A small multi-label audio tagger, trained from scratch.
Model: mfcc input, arch transformer, norm layernorm, layers 12, width 192.
Training: normuon at rate 0.032, 9000 steps, batches of 256.
Data: trained on tunes sung on syllables by a formant synthesiser, 39062 training examples.
Rows from block 7, named by matrix and row number. Rows with one number belong to one attention dimension. Each number is 500 + 40 x the weight over its row's rms, rounded and kept within 0 to 999. All counts start at 0. Numbers have three digits each. After the name is the row's rms in percent of the matrix's.
# v: attention value (model.blocks.7.attn.v.weight, 192x192), inputs 48-95
# proj: attention output (model.blocks.7.attn.proj.weight, 192x192, transposed), outputs 48-95
v.131 102:523507518550466466436504456554598521465551484411523556451476481447487466477594500473475479543459573497567488476469516503477476485525377551498493
proj.131 098:499483480459556536481537429450493492503557475543463526565560497484551520544428447536539544544501472493461483450484578478465501505454576501526532
v.132 096:504450570517444539511475584539518545563498501475576553477436493467470384457505493524506404470501493542506524528549502488494517530529498541567493
proj.132 091:478467456493506451500498450531510427472466449511469518501480523514598540549465480513494481558442507464546436417517415435546506496567463503500510
v.133 095:565477492575470552471435528486451519467531513511579488447459548422459444515575518543470515506555513558510467431430540515551478493443454558524512
proj.133 098:446492517441556450485528483505545527498455465530441460499553501535590490445458511473504486471481508505499448428518501563530509522596504496536484
v.134 101:423533525490440532365502526501434531511475480525570451449483441475539508505522456493559528503511499494523453387526509464459500561557551579505515
proj.134 095:540385483513566436557466522441544507435531500467476587425561485533445540449513551417500576450477513507494535521530462498515425486490490462492501
v.135 096:550505550456515499521518563519476462534480487575465488535499472448512514515507468496557586494484490534480521436462469518465454487498494548526517
proj.135 093:484445466531514483460403516486466536454503541503537472460500541519455533461472510469471490479551503439504500568574494523589505518511511386515528
v.136 092:585508530407504500508507488488448488461528502435484500451492469525445586526546482560465529498517465531469476464488560540440472454503477469519531
proj.136 091:426527496578487547537486484480519523473533485557525533523486488494491498541496553470479546480503521487517577516489514421596526580528552438539461
v.137 099:512575503511513429508389494463485457582487566530492472506494461579482386510518492500442541449458534550511541443563502489462525543511487532447513
proj.137 101:460465499457505500504498482539487483526548458455556507479589493550552546523513536478459458507487458447459399464424559522494498547500409482513487
v.138 110:462499495557559507479510515581500492501468505510455519514478554480549467469445465498484437506495504512548554513554507521438439457503520475466443
proj.138 111:540482484462507468527501517478462511496486527489432514499450515496457527541527539486508549450501416508474468576500534516567552480548534540527552
v.139 106:462550532530528545605531464478494442576543498508517484498422562478536550473491566486522467505468513461518482487420517556529470459485532505551516
proj.139 099:539509509507604502471468507548542581569507504539490486448488467496505430465538478445442434460503458487508588550458508471505498475492478547492475
v.140 101:478561509390516491513579506492469441437523508454467489413531403454558524510479494507484552490438520459457465515513438522446454514436497544512517
proj.140 101:549528523552452490452467525474514544446511466516540513512543511508429496548503533484508462523559481476557563532506484584558532566459566434484477
v.141 086:486552446459507445461499465498531432465502541478493483434469469565526477473468476547482508503453555470582542525501528447472498533448417474499447
proj.141 090:618506547497472530509474488450515522491499510454489516533544491555488518496496451565501548486534489520426484476504563512412518432492495553495562
v.142 100:514568564559484469474466506476490485545473433515550498535569494484487494516474511481477565460532439462499486493468481552525534434502547533485543
proj.142 103:501440389479469476473475600531495526485503540472467486476476492455480470471490541493515452508524511501558607552525469443482504519526502499477457
v.143 098:491480510522468577407515590514473445504532516489474491526532486511511565460448516581535480452479476492543432507570514537460498529455555516506551
proj.143 105:536421452518575431505486497483491421392494448510537537436447493488497554593502508441531549439469509548452497514550443420612559498553514507540539
v.144 095:593538479521483526489552507513506478550461472481438556524472563460509521448502527449489550563479445521417443495432425493565489496506429495517502
proj.144 103:423461506464455458551520494480526500527496557494468512518523495519520462516564482523507410449532537516538563510544550504463504504444530585489510
v.145 107:547581532514520482500489490513612469524527452451472556517505475452466545456494482517542542482505483466474460472474486446512590488488432501465523
proj.145 101:504513519526476448472530499563408521484573582527501465544515514481515450550518490565496463541519536516516524471478525459457419526531536481528510
v.146 096:520501537406519486501585489523517519582481484479502494499537488490541466469508497519472455553471518523474450478562448531498538569460469513494471
proj.146 090:495443636536472524527434434458535534488524524492434524569501563543493520508578514475507516512552493546539486500443518540485490477457454471451547
v.147 099:493476506528561521490446449479519417473512503524529517513455444426558556441532490500463528509536511476559465461505450493512497565443444553568520
proj.147 094:537466515530475413538507531519429570461567469512539463464550594510447482554491469442488478473469452479458516503523540543549506481534541549455539
v.148 099:499504463565509502484502418590512494507484493502458517548445536465485501481452553494530553525486478480410513505471491493498480512525511562511517
proj.148 099:442402468465510462534529534453490573493587486513484484474553497547519543522525520523503448414533503483602506500476533533494423495465573544442490
v.149 093:502454394504523528515408547527541465523470470501416552498482533475478541488393530481514509476483431573573558527459525448443507558460475442556488
proj.149 089:449504542437533478489613561441515499459568462534562471484467452481472486476546406504581518453499590487426551525546491447490565408515532551503506
v.150 096:483479537574467473477511540554555466491486457527482539521548508583572514455495500529492481523457512458545509529516549423495514473504517511532528
proj.150 092:519621474466528549524528432464455538488499542438481443548466476521490470521514468581487495534509475495449472421433540494548523507487496488455419
v.151 105:476504489462462489474518520560424482498555473491498505514485520550463575549440435458506511512472515526400485467498455489537524539497579559418475
proj.151 105:533472502575520458580491479505569498578496556496468467531563431481484537456509496552503487491517547426595575573489528533460433511466452381467498
v.152 102:497493454530417518526584441458480512462533532512455504477574467540422449526486524460436469464584489536488477410482536473516546490513512510489513
proj.152 104:412512469499626485476479556525533500554537469522520483494443455546591519528525463547505495513433546484538538531432481544486479488501449465506492
v.153 106:498535484404547487473498497487516477503505514492456493514466476409570547488505470471497530476575493549562430457582508510499514538449432449467545
proj.153 099:555507553570405531513464465482415507438459473531546548508494564488444472484490519512487522544519517538444519506476511486530477530465563483502450
v.154 100:510520504410525527526536500537516416505544481470551497499486492519444528530490466482459415426396548502474549469526451549501478490519553436503486
proj.154 101:564475548543569514505538405485451520491483511574564426496479497568513535453484457528527444572531432482497527560508540461534511461467492519506490
v.155 091:592512476554470465506421517512468530543545534442558484471493491554430523546495485500478469520494520540484520519486523444525543572475464519524427
proj.155 084:548545540555436519431492491506472395528528477561445478562494470474536457483484484528483491536444483458466542487542517478478522485514427514541519
v.156 096:485566496522534451477495506510546445486561467555403515480529470483553550458452570530513501456482539536533562499435505465485515483468493482528504
proj.156 092:517495529488497511562516514468482493512467536454619503520543498500552493516487424485469505507553499484495573420486565486461517451517541515462464